config.yaml
model: "class-conditioned image flow-matching model"
num_classes: 5
scale_shift_norm: false
upsampling: "pixel_shuffle"
residual_init: "none"
Rows from block 9, named by matrix and row number. Rows with one number belong to one channel. Each number is 50 + 12 x the weight over the matrix's rms, rounded and kept within 0 to 99. All counts start at 0.
# convs0: first 3x3 conv (model.mid.2.convs.0.weight, 128x128x3x3), inputs 126-127, a 3x3 kernel for each
# convs1: second 3x3 conv (model.mid.2.convs.1.weight, 128x128x3x3, transposed), outputs 126-127, a 3x3 kernel for each
convs0.1:50 50 50 50 50 50 50 50 50 50 50 50 50 50 50 50 50 50
convs1.1:50 50 50 50 50 50 50 50 50 50 50 50 50 50 50 49 50 50
convs0.3:50 50 50 50 50 50 50 50 50 50 50 50 50 50 50 50 50 50
convs1.3:50 50 50 50 50 50 50 50 50 50 50 50 50 50 50 50 50 50
convs0.17:50 50 50 50 50 50 50 50 50 50 50 50 50 50 50 50 50 50
convs1.17:50 50 50 50 50 50 50 50 50 50 50 50 50 50 50 50 50 50
convs0.18:50 50 50 50 50 50 50 50 50 50 50 50 50 50 50 50 50 50
convs1.18:50 50 50 50 50 50 50 50 50 50 50 50 50 50 50 50 50 50
convs0.44:50 50 50 50 50 50 50 50 50 50 50 50 50 50 50 50 50 50
convs1.44:50 50 50 50 50 50 50 50 50 50 50 50 50 50 50 50 50 50
convs0.59:50 50 50 50 50 50 50 50 50 50 50 50 50 50 50 50 50 50
convs1.59:50 50 50 50 48 50 50 49 50 50 50 50 50 50 50 50 50 50
convs0.71:50 50 50 50 50 50 50 50 50 50 50 50 50 50 50 50 50 50
convs1.71:50 50 50 50 50 50 50 50 50 50 50 50 50 50 49 50 50 50
convs0.83:50 50 50 50 50 50 50 50 50 50 50 50 50 50 50 50 50 50
convs1.83:50 50 50 49 50 50 50 50 50 50 50 50 50 50 50 50 50 50
convs0.96:50 50 50 50 50 50 50 50 50 50 50 50 50 50 50 50 50 50
convs1.96:50 50 50 50 50 50 50 50 50 50 50 50 50 50 50 50 50 50
convs0.119:50 50 50 50 50 50 50 50 50 50 50 50 50 50 50 50 50 50
convs1.119:50 50 50 50 50 50 50 50 50 50 50 50 50 50 50 50 50 50
convs0.120:50 50 50 50 50 50 50 50 50 50 50 50 50 50 50 50 50 50
convs1.120:50 50 50 50 50 50 47 50 49 50 49 50 50 50 50 50 50 50
convs0.122:50 50 50 50 50 50 50 50 50 50 50 50 50 50 50 50 50 50
convs1.122:50 50 50 50 50 50 50 50 50 50 50 50 50 50 50 50 50 50
convs0.126:50 50 50 50 50 50 50 50 50 50 50 50 50 50 50 50 50 50
convs1.126:50 50 50 50 50 50 50 49 50 50 50 50 50 50 50 50 50 50